Weights of a small image classifier: held-out accuracy 91%.
Rows from block 6 of a small image classifier, named by matrix and row number. Rows with one number belong to one channel. Each number is 128 + 24 x the weight over its row's rms, rounded and kept within 0 to 255. All counts start at 0. After the name is the row's rms in percent of the matrix's.
Before each channel's rows are labels from the 100 images, of 14848, where the channel reaches its highest value: "top examples" is what is common among them. Only what is clearly more common there than usual is listed. The data: patchworks of several textures. In brackets: how many of the 100.
# r30: branch 2 reduce pointwise conv (model.blocks.6.r3.0.weight, 128x256x1x1), inputs 0-63
# b30: branch 2 3x3 conv (model.blocks.6.b3.0.weight, 192x128x3x3, transposed, each kernel summed), outputs 0-63

top examples: mosaic (72)
r30.66 085 [135 137 146 138 146 165 150 162 117 100 141 161 152 175 122 149 112 113 100 122 152 124  98 132 101  83 129 137 208 126 100 142  84 109 139 162 118 123 132 207 103  90 150 120 133 111  88 125 121 141 160 189  79 128 114 135 188 138 139 136 143 108  99 118]
b30.66 103 [158 144 126  92 128  99 141 118 123 105 104  82 143  99 135 147 115  91 150  75 131 118 128  98 120 130  98 103 119 107 100 112  98 108 104  65 110 115  84 141 144 144  99  80  72 133 110 105 129 159  70 105 118 147  44 117 121 128  86  78 148  83  80 132]

top examples: patches: five (51); rings (38); labyrinth (33)
r30.73 124 [129 148  87 142 136  72 141 107 131 144 148 132 123 117 149 128 138 149 130 143 132 121 181 118 117 116 159 123 124 144 153 123 125  75 158 112 124 141  72 127 146 128 128 135 144 126 131 152  96 134 119 131 159 131 141 127 108 130  81 140 147  97 142 129]
b30.73 108 [105 110 137 109  95 134 119 107 119 138 121  99 121  90  82 120 119 111 134 147  49 142 109  63 112 110 118 117 108 137 112 118  60 101 116  93 121 109  88 121 122  44 112 122 119  74  97 109 129  62  88 144 148 135 137 147 145 141 145 134 101 144 122 126]

top examples: honeycomb (42); cracked (40)
r30.29 084 [101 127 138 146 105 103  80 153 140 136 122 101 123 150 149 118 139 134  92 140 125 165 121 126 135 114 175 156 128 151 139 145  82 101 128 143 182 136  46 120 111 149 168 160 149 151 104 157 140 134 135 119 129 139  74 142  96 147  89 177 133 136 161 124]
b30.29 080 [ 82 118 100  63 132 116 113 112 139 121 147 103 145 148 114 100 126 102 151  69  23 112 126  90 131 123 138 153 142 159 163 138  95 123 127  84 123 123 113 149 125  85 141 158 122  57 145 117 104  49 126 127 122 125 137 136 124  75 103 131 116 131 103 144]

top examples: patches: five (54); cracked (41); grid (30)
r30.99 094 [122 134 166 122 138 118  78 156 161 143 137 135 128 158 161 142 141  86 114 146 150 161 119 163  78 111 138 171 136 147 111 148  88  90 117 158 136 132  71 135 110 125 128 148 145 141 118 146 124 138 138 159 107 148  64 117  75 129 115 153 133 113 160 126]
b30.99 101 [125 132 136  53 126 110 157 126 152 129 149 129 155 142 125 139 137 102 105  68 109 123 107  83 131 147 118 159 150 120 173 141 102 151 151  94 112 138 123 155 146 107 155 146 132 107 166  89 148 128 129  99  92 106 130 149 108  89 118 126 132 127 126 142]

top examples: veined (40)
r30.20 096 [156 175 126 127 132 137 136 123 114 100 155  94 101 130 153 106 110 125 158 105 116 137 171  93 170 136 168 124 111 121 187 117 137 173 152 151 125 163 158  86 133 194 144 168 134 156 124 132 152 107 163 123 124  99  88 124 113 159 127 152 145 129 192 138]
b30.20 093 [144 126 110 157 130 149  71 121 104 151 130 163 121 179 158 116 142 145 111  61 101 150 127 155 162  94 100 127 132 146 146 134 136  88 165 156 126 133 166 161  61 133 146 151 154 102 175 155 109 135 139 160 160 122 166 102 135 152  97 143 112 130 160 118]

top examples: patches: two (64)
r30.100 102 [133 158 135 122 123 134 118 151 171 114 118 166 129 131 158 153 114 125 153 129 130 142 149 122 112 155 154 118 113 105 119 143 180 103 159 141  98 176 147  92 123 153 138 144 117 140 125 147 133 137 134 126 115 159 110 140 123 140 147 149 167 135 170 135]
b30.100 066 [ 91  95 118  88 124 140 116 140 144 118 126 111 133 130 159 113 167 131 164 116 135 160 104 118 132  93 156 128 134 144 115 136 143 141 159 131 120 118 152 124 105 113 176 140 103 140 116 106 170 120 122 146  76 132 135 154 134 119 169 125 147 143 143 165]

top examples: speckled (34)
r30.7 102 [122 141 158 188 137  84 102 111 101  97 143 133  88 157 159 106 127 164 147 118 135  96 128 126 193 153 150 143 125 108 128 146 113 133 122 167 118 135 140 119 121 164 140 154  93 135  93 151 106 147 139 119  89 142  45 120 225 146  81 134 139  98 171 130]
b30.7 103 [ 93 115 117 152 143 126  99 120 130 131 131 167 128 126 133 124 134 127 134 106  73 127 145 133 128 159 128 140 137 140 147 135 138 129 163 130 128 158 108 142 137 149 150 145 107 141 126 133 152  73 125  90 131 176 138 186 123 133 137 185 153 178  92 156]

top examples: spotted (58)
r30.121 084 [141 139 154 212 148 114 105 111 100 101  92 126 134 131 119 166 140 141 185 143 119 129 117 137 217 154 110 140 156  74 184 153 132  87 136 144  83 128 126 181 112 165 102 141  89  92 106 128 129 137 194  92  84 121  86 103 231 142 143 127 138 107 130 136]
b30.121 095 [ 83 102 145 127 132 153  96 110 125 161 124 132 108 107 104 116 150 129 135  78  87 147 139 122 122 129 129 128 148 119 131 114 141 115 127 148 135 130 145 145 139 105 154 101 102 108 152 132 128  97 150 169 160 172 114 144 153 165  59 127 119 133 117 115]

top examples: rays (38)
r30.94 101 [168 128 136 123 160 124 140  94 122  91 175 130 126 177 152 106  73 138 128 120  48  95 152  87 116 152 143 100 117  78 120 141 156 125 160 137 160 161 134 142 149 155 114 176 117 116 106 158 116 114 172 106 133 144 165 114 160 132  49 124 120 103 124 123]
b30.94 088 [125 107  96 109 125  80  94 118 132 132 125  89  95 153 139  92 132 113 132  75  92 159 130 107 136 118 107 101 127 113 102  96 115 102 135  87 108 141 125 115  88 114 139  95 157  75 133 120 124 110 156 134 135 157 106 139 130 101  76 128 169 110 122 139]

top examples: veined (60)
r30.92 093 [105 141 164 150 126 100  96 126 119 129  97 120 125 112  95  86 137 146 139 125 121 141 144 123 172 137 163 125 120 164 180 143 111 139 107 147 142 137 100 103 134 198 109 149 119 188 135 138 139 114 135  87 129 137 126 124 163 138 109 108 123 155 194 107]
b30.92 073 [183 129  93 146 141 139 111 134 119 143 155 168 141 144 140 114 182 136 117  98  46 143 131 104 139 174 105 128 138 124 157 165 132 139 149 150  93 164 134 114 119 110 151 130 167 131 146 130 143 126 153 132 124 103 148 172 107 114 129 156 156 176 153  95]

top examples: spotted (70); centre pattern: spotted (29)
r30.12 086 [102 126 127 186 130  86 133 108  90 128 125 140 113 106 144 154 150 151 147 120  93 132 116 108 231 154 126 117 155  69 176 133 131  80 130 125 151 138 110 166 144 153  65 116  87 113 123 129 122 142 194 101 142 116 173 139 174 146 126  90 146 133 113 142]
b30.12 102 [163 161 118 158 142 137  80 132 140 124 121 128  53 128  96  72 120 118 143  81 118 111 132 135 118  93 143 122 143 136 120 158 144 116 108 139 143 124 145 105 115 116 131 108 150  94 138 135 125  88 162 153 135 132 129 140 113 154  33 120 114 124 112 123]

top examples: rays (82)
r30.37 116 [152 118 130 116 159 100 158  92  91  84 165 140 105 156 189 135 111  94 117 107  94 104 109 113 145 139  81  92 105 131 160 135 156 148 148 151 164 152 162 128 137 122 102 158 150  70 122 148 112 120 119 129 127 116 108  98 124 149  99 113 139  94 159 126]
b30.37 107 [154 119  85 139 117 140  79 106 115 141 142 135 108 161 165 113 139 137 131  72 115 174 122 119 161  90 113 115 115 128 148 119 120  98 161 121 135 134 133 164  37 134 148  96 148  98  92 122 112 157  99 105 113 121 113 102 136 103  97 131 136 120 173 112]

top examples: honeycomb (43); cloudy (35)
r30.34 089 [129 170 137 120 125 117 150 146 107 138 127 114 144 126 143 119 133 124 143  88 134 126 157 120 139 161 169 147  83 140 129 136 124 179 124 163  99 127 137  13 134 202 152 141 124 213  99 146 115 131  95 109 146 127 125 124  73 141 115 152 115 148 215 127]
b30.34 117 [122 103 124 160 126 114 148 142 117 145 138 162 167 161 153 124 133 151 124 156  56 153 112 144 157 143 130 156 136 180 173 142 143 153 180 162 137 137 150  91  85 122 159 156 151 159 156 134 130 127 148 127 135 124 181 116 112  96 167 162 117 174 107 135]

top examples: patches: five (56); honeycomb (54); triangles (50)
r30.120 098 [144 169 169 110  90 155 141 163 106  96 131  64 122 134 104 152  98 139 138 106 151 122 178  45  96  88 169 141 114 121 115 107 128 158 141 161 125 131 145   0 139 209 175 121 149 200 132 165 138 108 125  87 154  86  76 133  90  97 132 167 134 171 192 121]
b30.120 126 [119 114 153  37 118 106 155 128 112 103 128  94 156 158 142 149 119 105 132 114  83 133 101 144 147  86 132 149 116 161 131  93 100 138 155 110 107 131 130  67 109  94 146 172 137 142 151 122 130 167 128 112 103  91 149 103  73 144 149 155 119 143 131 136]

top examples: rays (88); patches: five (62)
r30.82 118 [169 115 169 111 163 155 177 135  83  50 156 101  91 131 173 137  63  87 149 135 139  96 149  90 148 122 129 131 100 123 137 146 159 175 158  65 120 134 167  88 142  88  86 166 173  84 150 154 114 128 134  58 148 139 152 125  66 137 174 104 147 138 103 132]
b30.82 121 [142 136 139 139 120 142  96 105 128 108 118 122  60 130 130  88 117 144 113  81 127 136 150 132 134  81 121 118 126 147 122 141 128 124 144  93 138 130 102  98 111 154 136  96 123 116 118 129 142 149 118  96 109 135 104 139 123 117  75 149 133 110 145 108]

top examples: diamond (42); studded (37)
r30.5 113 [152 145 147 144  83 120 157 152 171 116 129  78 108 125 140 128 135 144 144  95 115 132 150 103 153 118 141 141 145 112 153  70 134 170 156 137 129 130 168  99 126 142 151 127 139 149 186 133 124 128 172  97 139  98 117 134 128 117 138 160 127 153 162 122]
b30.5 100 [115 123 169  88 113 126 164 127  95 111 112 111 154 132 123 129 123 107  80 102 138 113  74 137 133 135 109 110 113 174 105 137 110 133 122 131  99 130 129 132 142  88 137 152 140 129  74 126 140  76 126 131 102 101 171 107 139 113 139 144 102 125 118 117]

top examples: spotted (62)
r30.74 105 [144 128 186 172 151  92 143 120 117 124 128  58 110 115 134 153 136 153 177 155 108 129 109 129 180 170  99 129 168  78 141 158 156 109 144 130 145 133 152 170 113 143  56 151 135  80 163 161 120 115 194  50 117 102 121 128 164 137 128 133 151 138 126 144]
b30.74 136 [140 157 112 134 121 119  78 117  92 109 103  85  55 105 118 105 115 136 103  63 140  99 142 112 128 122  85 107 119  95 105 121  96  94 122  99 124 119  92 118 135 151 124  92  98  92 145 124 144  99 117 141 154 142  74 156 145 169  39 141 127  97 137 142]

top examples: diamond (37)
r30.81 093 [122 119 156 111 107 107 141 134 165 167 146 117 116 140 140 141 138 154 138 136 117 158 101 168 107 147 116 131 128 149 143 124 111 129 119 133 154  95 135 166 141  94 111 118 154 123 188 109 119 110 146 128 136 115 139 153 148 109 133 165 130 148 140 127]
b30.81 098 [128 160 137  97 111 122 129 149  86 115 130  92 131 130 110 125 144 129 135 115 127 157 133 128 160 134  83 108 119  44 116 148 123  95 131 110 132 124 124 128 161 115 136 115 131  96 112 128 117 130 137 124 126 110 133 130 152 104 101  74 104  95 118 117]

top examples: speckled (57); veined (31)
r30.40 087 [ 84  99 151 121 125 114 100 112 150 145  81 128  73 122 110 109 154 198 136 124 126 128 111 150 169 133 138 133 117 136 132 178  94 111 110 144 118 122 101 126  97 122 104 132 103 164 162 137 132 146 110 145  63 169 131 150 196 140  80 141 153 175 158 119]
b30.40 093 [111 118 124 105 144 116 126 119 113 130 135 127 139 141 127  90 122 129 143  52 150 127 136 127 120  88 118 143 140 130 139 137 141 112 151 119 157 152 118 117 136 117 139 155 147  92 134 122 125  95 163 123  84 137 135 143 169  89  91 124 150 110 151 117]

top examples: bubbly (90); centre pattern: bubbly (25)
r30.49 100 [110  87 123 124 141 155 131 123 134 158 148 146 139 131 122 163 152 114 157 179 184 131 104 154  99 123 139 143 136 140 144 137 126 136 105 116 152 154  79 150 120 130 192 135 155 135 135 142 143 139 175 163 143 176 138 136 114 127 163 133 168 110 104 137]
b30.49 104 [101 112  91 136 108 139 119 116 105 129 103 112  84 144 162 124 103 138  79 118 147  96 118 144 133 138 127 120 128 134 126 108 117  86 126 105 133 123 125 150 103  96  98 121 141  81 156 140 148 120 126 157 150  89  95 117 114  89  94 101 137  99  90 132]

top examples: patches: five (53); cloudy (32); bubbly (30); diamond (27)
r30.115 116 [ 98 111 164 115 166 121 122 130 112 113 151 130  91 159 133 129 123  78 144 130 126 111 104 131 150 136 130 139 113 137 164 159 103 115 111 150 110 156  71 133  99 156 141 155 142 131 109 169 108 142 136 134  88 146  85 109 115 143 115 126 129  82 156 109]
b30.115 101 [ 78  67 102  78 144 111 104 135 115 132 131 141 132 114 139 121 161  95 134 104  77 141 130 106 100 140 136 141 152 125 159 139 112 131 140 117 101 130 111 167 142  99 139 140 109 115 152 121 146 152 128 110 104 153 124 161 118  29 131 146 136 161 141 138]

top examples: diamond (61); patches: five (50); rays (34)
r30.77 119 [157 125 175  92 141 145 151 149 137 128 136 169 110 141 160 122 141 143 151 147 103 127 114 148 116 166  84 137  76 142  97 132 150 164 138  44 179 145 170 117 103 124  59 147 172 114 170 131 122 120 184  74  98 156 110 137  63 114 155 148 138 149  80 125]
b30.77 106 [130 146 125 135 129 124  78 108 129  88 133 120 120 142 134 128 149 138 159 111 178 157 148 131 141 165 103 129 104 108 116 132 129 129 150 101 129 148 145  53 151 188 147 156 131 142 105 162 135 124 120  91 132 112 108 120  48 131  78 159 130 111 154 147]

top examples: speckled (35)
r30.98 098 [130 112 128 152 130 117 135 121  96 105 136 134 128 138 192 125 138 185 146 150 113 106 121 113 155 163 121 135 101 108 150 167 135 117 128 140 123 154 136 119  99 140 124 154 117  90  93 152 116 112 107 123 102 168  97 107 241 138  66 105 136 125 141 161]
b30.98 097 [ 70 119  77 136 129  94  91 120 124 139 106 145 115  96 120  87 126 103 133 130 114 103 123  93  98 112 100 128 141 110 117 101 146 144 122 118 137 129  95 112 115 162 129 123  86 155  87 107 111 114 112 123 105 164 127 158 145 134 121 156 140 146 117 124]

top examples: patches: five (52); brick (43); woven (30)
r30.24 109 [111 134 119 142 115 113 112 100 162 133 132 153 101 151  99 106 109 135 129 117 115 143 133 137 152 146 146 106 143  95 165 105 124 112 112 156 103 139  83 158 111  99 128 148 100 124 152 143 114 137 134 139 114 144 128 128 153 141 101 119 141  94 145 138]
b30.24 106 [141  83 157  34 121 130 142 140 155 124 155 100 133 102  95 127 130 158 145 124  71 162 147 138 132 133 151 158 150 121 147 109 106 113 137  95 120 132 121 148 146  64 138 135 103  66 126 137 138  92 111 110 116 149 116 143 152  93 145  95  85 116 182 122]

top examples: veined (63); cracked (36)
r30.62 083 [127 113 142 115 118 103 108 144 180 175  69 126 139 110 119 128 155 192 124 132 123 149 131 151 141 128 141 140  98 174 140 158 113 127 123 129 150 115 107 104 143  77  95 134 140 179 154 120 126 139 106 121 116 162 194 164 112 121 125 148 134 197 163 118]
b30.62 090 [100 102  75 167  73 143 119 129 118 123 134 132 157 149 129 122 110 129 137 139 151 131 139 144 147 136 127 134 122 120 134 116 158 136 128 152 145 125 146  93 141 115 136 140 160  93 130 128  97  84 172 159 116 116 180 119 157  98 146  97 128 116 106 134]

top examples: veined (63); marbled (28)
r30.27 109 [129  81 158 112 118 123 132 151 156 147 115 156 146 102 104 151 128 149 134 126 129 142 144 125 146 137 133 132 120 156 119 113 134 135 121 109 133 128 123  95 169 102  82 123 144 170 132 133 134 145 146  99 153 159 198 154  98 136 172 128 161 186 149 126]
b30.27 109 [157 150 151 198 124 129 145 134 162 135 151 159 134 163 119 144 131 140 135 171 139 139 171 150 154 142 165 166 146 130 156 143 167 157 165 164 148 146 161  47 121 146 151 151 166 142 125 172 133 101 158 127 123 132 161 139 125 141 167 138 124 139 130 124]

top examples: veined (47); cracked (30)
r30.57 096 [108 130 123 121 115  86 123 138 163 184 110 112 133 102 119 139 170 173 144 112 148 150 156 170 149 152 159 137  93 166 173 128 125 145 101 115 106 132  85 101 145 112 107 132 103 179 163 118 127 154  88 109 155 138 182 151 117 128 118 153 128 167 187 133]
b30.57 088 [163  98 123 162 103 167 159 137 125 143 149 162 158 123 117 136 131 145 119 153 136 137 140 149 139 176 127 134 147 109 153 139 151 139 127 168 138 114 154  75 129  99 146 137 174 128 112 143 139 120 163 159 118 140 178 153 180 114 148 107 107 148  87 122]

top examples: patches: two (55); cloudy (27)
r30.96 093 [159 151 149 102 175 130 136 157 156 134 164 150 120 154 163 118 136  42 131  87 144  81 138 163  94 166 150 113 100 121 115 149 146 141 127 130 124 151 155  80 118 112 154 155 124 134 123 140 128 150 122 140 136 157 123 125  59 152 101 138 132  85 165 133]
b30.96 088 [112 102 109 136 109 102 134 137 127 113 114 136 133  79 107  91 123  85 124 145 153 102  54  66 108 133 101 117 126 102 148 136 114 147 129 132 101 142  97  98 117 133 140 113  78 157 124  83 139 120  88 135 122 124 143 189 102  95 144 140 123 189 123 142]

top examples: labyrinth (55)
r30.65 077 [105 142  98 168 127  97 131 118 120 144 113 112 128  84 120 172 166 181 159 114 128 111 124 121 133 163 125 139 128 110 146 137 140  98 115 108 110 156 133 122 139 135 139 163  91 158 138 148 152 158 130 105 159 133 141 151 182 142 122 153 137 128 120 146]
b30.65 088 [ 61 105 142 124  84 151 145 119  99 132 136 106 103 126 106 147 121 123 137 134  66 168 150 123 159 144  76 117 105 133 113  71 138 134 146 136 127 139 121 137 167 118 135 141 132 133 130 132 119 108 142 152 144 131 153 114 146 175 135 121 120 137 110 120]

top examples: spotted (43); veined (41)
r30.97 108 [111 148 150 155 108 106 100 117 120 102 108 115  98 104  94 103 103 141 129 111 132 117 140  97 180 135 157 137 142 103 169 135 118  85 133 146 116 135 114 108 178 202 114 134 162 162 117 159 140 123 158  85 131 127 128 140 139 134 123 108 126 146 196 146]
b30.97 087 [171 147 104 135 157 121  54 120 125 122 145 148  94 148 105 125 130 123 130 108  96 158 108 116 130 157 131 154 148 102 147 164 116 131 149 130 128 155 129 138  76 124 145 162 142 112 171 129 148  91 145 148 159 101 136 136  98 124 120 165 104 169  91 117]

top examples: bubbly (60)
r30.48 094 [ 93  93  93 173 112 134 114  97 124 157 166 142 156 117 137 168 159 150 154 141 144 141  98 134 159 164 120 117 131  97 159 135 140 156 110 129 134 137 148 139 166 157 176 120  87 153 135 105 149 123 131 139 127 154 151 123 147 123 129  93 103 140  97 141]
b30.48 101 [107 135  94 139 114 128 106 136 118 128 118 123  41 126 128  77 104 133 157 123  87 105 127 150 123  81 121 118 112 104 129 110 140 124 117 125 148 125 130  54 129 128  98 126 138 133 127 125 119 133 137 123 129 120 131 117  58 105 130 127 123 138  91 122]

top examples: speckled (39); veined (37)
r30.79 083 [105 143 108 155 109 118 136 137 138 186 156 153 122 146 122 133 170 154 145 124 140 137 115 162 142 178 133 117 138 149 171 135 134 139 112 147 104 128 120 148 133 120 127 134  71 149 163  88 142 155 124 137 136 150 157 139 158 128 104 137 119 141 168 135]
b30.79 103 [ 85 104 120 138 130 143 145 125 112 128 145 139 128 125 133 111 136 131 149 146  87 137 146 142 134 136 110 132 128  29 131 114 149 137 123 134 127 120 133  98 154 125 122 135 143 149 124 136 106 130 147 125 133 124 144 102 107 121 135 124 129 144 103 126]

top examples: patches: five (55); honeycomb (35)
r30.70 102 [135 147 149 129 154 133 134 131 134 114 126  91 115 159 132 107 119 149 129 156 144 149 139 142  97  96 150 165  94 158  87 183  83 130 167 143 165 114 103 134 118 169 130 132 118 115 104 175 138 125 119 123 126 109  43 133 121 131 112 160 136 144 129 142]
b30.70 101 [122 152 111  92 145  84 117 122 132 154 149 127 142 172 136  93 137 110 130  51 103 147 114 100 147  81 134 158 141 140 147 151  71 135 157 119 141 132 128 144 121 148 152 161 151 111 174 144 114 137 102 117 111 143 101 123 139 119  86 138 122 124 122 130]

top examples: bubbly (54); spotted (36)
r30.10 101 [131  95 152 139 121 119 105 136 143 165 128 114 124 113 109 178 165 143 180 149 125 140 100 171 138 188 124 131 113 130 182  83 133 131 134  84 171 127 145 152 114 130 145 126 119 130 165 120 137 123 194 106 148 158 136 133 119 114 146 134 135 133  89 144]
b30.10 101 [146 163 101 137  94 144 115 126 107 123 140 116 108  99 137 125 140 142 131 118 181 135 134 136 166 181 128 121 104  80 101 128 131 113 134 132 128 147 120 113 147 137 124 119 109 129 172 137 130  94 134 150 150 115 124 127 140 138 108 112 152  96 124 147]

top examples: rays (78); centre pattern: rays (47)
r30.13 111 [118 136 108 149 138 106 164 108  87 114 157 201 139 127 154 136 106 121 116 134 108 147  92  90 155 116 141 114 177 111 112  70 121 128 115 149 159 136 128 177 141 139 116 118 140 148 111 121 143 152 154 174 126 155 168 134 162 145 129 105 133 112 131 155]
b30.13 074 [164 147 113 146 110 119  99 126 148 117 115  98 119 166 105 133 149 133 130 124 208 131 135 118 113 134 124 136 121  97 144 155 116 101 132 104 122 131 157 126  99 144 120 101 111  80 126 150 157 120 116 132  82 125  87 140  30 112  83  97 130 131 140 124]

top examples: patches: two (83)
r30.15 119 [120 125 111 163 103 113 142 113 159 168 117 131 121 103 127 139 165 161 142 122 113 147 123 143 181 118 137 145 148 122 137 127 140 135 133 152 139 169 129 155 116 127 128 151  85 134 152 139 156 168 145 111 134 123 160 150 174 167 126 150 156 161 132 163]
b30.15 074 [119 132 125 137 116 162 118 136 124 112 136 126 126 126 121 130 149 157 142 127 152 132 149 164 132 159 162 139 148 123 112 150 177 142 113 178 138 120 160 145 140 124 150 134 108 136  98 180 146  95 166 131  78 129 153 152 140 143 123  98 128 120 119 150]

top examples: diamond (42); zigzag (36)
r30.21 084 [119 114 138 128 160 109  53 149 164 170 120 101 135 153  80 123 146 134 170 162 128 164 100 199 130 168 126 161 104 147 160 132 150 122 134  88 180 130 143 185 132 114 148 141 138 114 146 133 121 161 190 122 118 153 118 124 106 135 132 162 129 139 138 134]
b30.21 089 [ 70 163  86 106  99 131  89 133 115 123 140 126 135 110 149 127 173 112 104  82 147 156 119  95 156 150 128 126 114  74 110 132 111 112 135 137 108 141 132 141 151 136 130 109 137 108 158 110 114  57 117 143 151 125 134 155 138 142  63 108 153  99 110 139]

top examples: labyrinth (60); rings (30)
r30.60 096 [149 133  64 142 147 117 103 148 136 154 166 117 189 143 169 132 163 139 128 165 120 149 128 140  86 100 149 162 122 174 111 132 108  59 141 139 139 131  66 158 147 119 135 134 129 133  95 133 126 153  96 130 122 105 138 116 120 128  93 162 125 103 123 122]
b30.60 103 [ 57  87  88 124 162 117  97 101 123 127 110 137 132 153 149 143 124 147 111 140  77 123  93  94 145 142 111 110 144 126 133  85  84 114 143 118 141 122 120 148  81 109 131 116 113 138 100 140 101  84  89 123 121 138 119 101 114 136 119 136 154 124  91 125]

top examples: rays (84); centre pattern: rays (66)
r30.52 102 [114 139  76  99  93 112 113 113 137 122 120 152 162 120 148 131 161 138  84 146 136 135 145 110  43  72 165 121 137 125  98 103 113 115 113 119 136 133 148 115 164 138 135 141 137 136 123 135 139 137 117 160 148 171 150 124  96 128 105 166 136  75 122 113]
b30.52 105 [173 149 115 115 127 122 103 124 155 119 153 118  85 135 151 119 156 115 151 120 176 106 111 135 122 122 114 158 138 120 137 125  48  93 119  89 131 135 106 114 120 177 104 139 117 130 112 118 153  34  48 120 129  86  93 148  88 145 131 156 130 139 153 130]

top examples: veined (36); labyrinth (36)
r30.84 085 [121 118 154 126 156 148 126 138 125 186 115 152 121  97 118 156 165 176 169 133 116 116 129 151 156 187 128 129 124 164 136 144 162 117 120 111 132 115 154 140 141 154 107 118 125 152 159 108 139 128 149 129 131 136 152 124 149 120 105 117 131 167 108 120]
b30.84 101 [114 123 106 120 100 134 125 117 121 132 115 117 110 144 133  70 134 124 150 145 153 144 135 118 141  93 100 110 112  67 111 112 139 115 143 134 134 145 129  11 140 104 117 139 149 130 133 140 112 114 149 143 132 119 146 100  82 147 136 103 136 109 128 118]

top examples: patches: two (64); looped (43)
r30.1 106 [148 153  85 100 141 134 130 174 143 128 139 170 185 167 143 118 117  96 131 143 125 146 122 136  44 161 149 132 140 136  71 126 168 140 126 173 164 167 168 148 122 138 151 167 121 180  87 116 167 144 141 170 110 144 125 142 111 144  91 146 143 131 132 148]
b30.1 096 [135 126 115 151 129 150 143 138 143 109 130 131 185 172 139 172 121 144 125 131 130 142 121 141 149 200 117 103 114 147 127 121 152 138 158 137 123 151 170 163 110 153 145 141 101 151 129 151 122 122  97 117 141  98 132 105  47 126 132 107 132 135 120 131]

top examples: diamond (33)
r30.86 113 [165 147 146 132 100 145 142 131 180 129 130 114 110 123 129  88 116 152 131 118 122 142 148 131 138 114 136 130 121 114 145 116 136 158 142 127 123 106 150 131 112 108 116 133 152 129 157 113 116 109 142 119 127 127 123 143 143 118 148 133 124 143 132  92]
b30.86 091 [113  97 146  98 135 131 125 135 133 144 117 135 158 106 118 138 122 114  73 151 133  97  99 104 119 182 133  97 129 126 102 122 111 129 116 111 111 104 109 123 129  92 122  94 118 128  46  81 151  35 105 149 127 123 152 157 150 125 143 127 132 119 111 124]

top examples: honeycomb (50)
r30.95 103 [150 124 152  74 146 168 126 154 139 124 123  97 176 160 105 121  98 123 113 128 131 140 126 118 114 110 127 140  79 161 117 135 127 159 127 148 128 102 143  82 155 164 112 125 143 158 115 140 149 117 112 110 131 116 126 158  50 110 156 137 138 154 165 122]
b30.95 097 [130 135 135 147 129 106 168 132 176 150 163 128 163 192 161 152 163 154 113 156 114 165 156 128 156 155 160 153 153 166 156 131 153 173 174 143 137 155 191 101 105 143 170 166 151 149 150 153 114 134 153 121 109 122 154  98  82 115 164 134 155 141 140 120]

top examples: honeycomb (36); looped (33); cracked (27)
r30.16 084 [117 147 144 110 134  97  96 132 143 179 136 122 174 127 148 133 155 165 124 157 150 172 130 163  90 143 156 166 110 206 104 159 109 115 136 131 135 124  95 100 141 121 129 128 181 174 121 152 143 131 104 129 130 133 160 142  63 138 120 160 130 144 145 133]
b30.16 110 [111 107  27 166  97 115  74 115 107 137 122 144 150 162 131 132  97 142  70 148 103 133 104 135 141 140 135 139 120 114 130 137 139 129 150 139 132 135 129 122  49 103 132 134 148 125 135 139 101  86 148 139 133 100 150  98 100 117 155 136 138 134  89 144]

top examples: patches: two (59); rays (37); centre pattern: rays (25)
r30.118 093 [143 146 118 134 112 134 126 155 142 119 137 144 130 142  85 152 134 108 152 107 136 118 168 118 156 137 156 149 183  88 159 118 136 155 151 146 123 169 108 141 134 171 155 148 119 124 137 142 143 167 170 162 156 144 178 146  70 146 143 155 166 116 159 160]
b30.118 073 [124 114 169  94 136 147 128 126 142 121 135 112 128 118 151 124 178 128 149 120 108  97 111 121 114  86 138 132 175 132 145 141 124 147 110 163 143 124 139 127 156 133 158 144 116 159 121 117 148 153 105 128  87 114 118 151 107 113 134 126 119 155 106  93]

top examples: patches: two (73)
r30.88 103 [146 145 163  92 165 161  98 151 139 106 133 109 121 148 113  79 108 103 153 133 185 103 139 162 122 126 148 134 114 162 151 201 158 167 142 104 145 185 145 122 138 137 120 165 147  74 127 143 139 146 140 128 138 132 121 142  69 156 143 132 170 127 126 133]
b30.88 074 [147 150 124 139 130 150  89 145 154 146 156 137 155 156 130 144 166 142 101 106 115 170 115 139 144 141 141 142 170 108 139 162 139 150 139 155 106 147 175 117 106 162 163 142 150 139 160 160 124 166 133 153 146 105 145 139 129 178 128 132 129 152 122 105]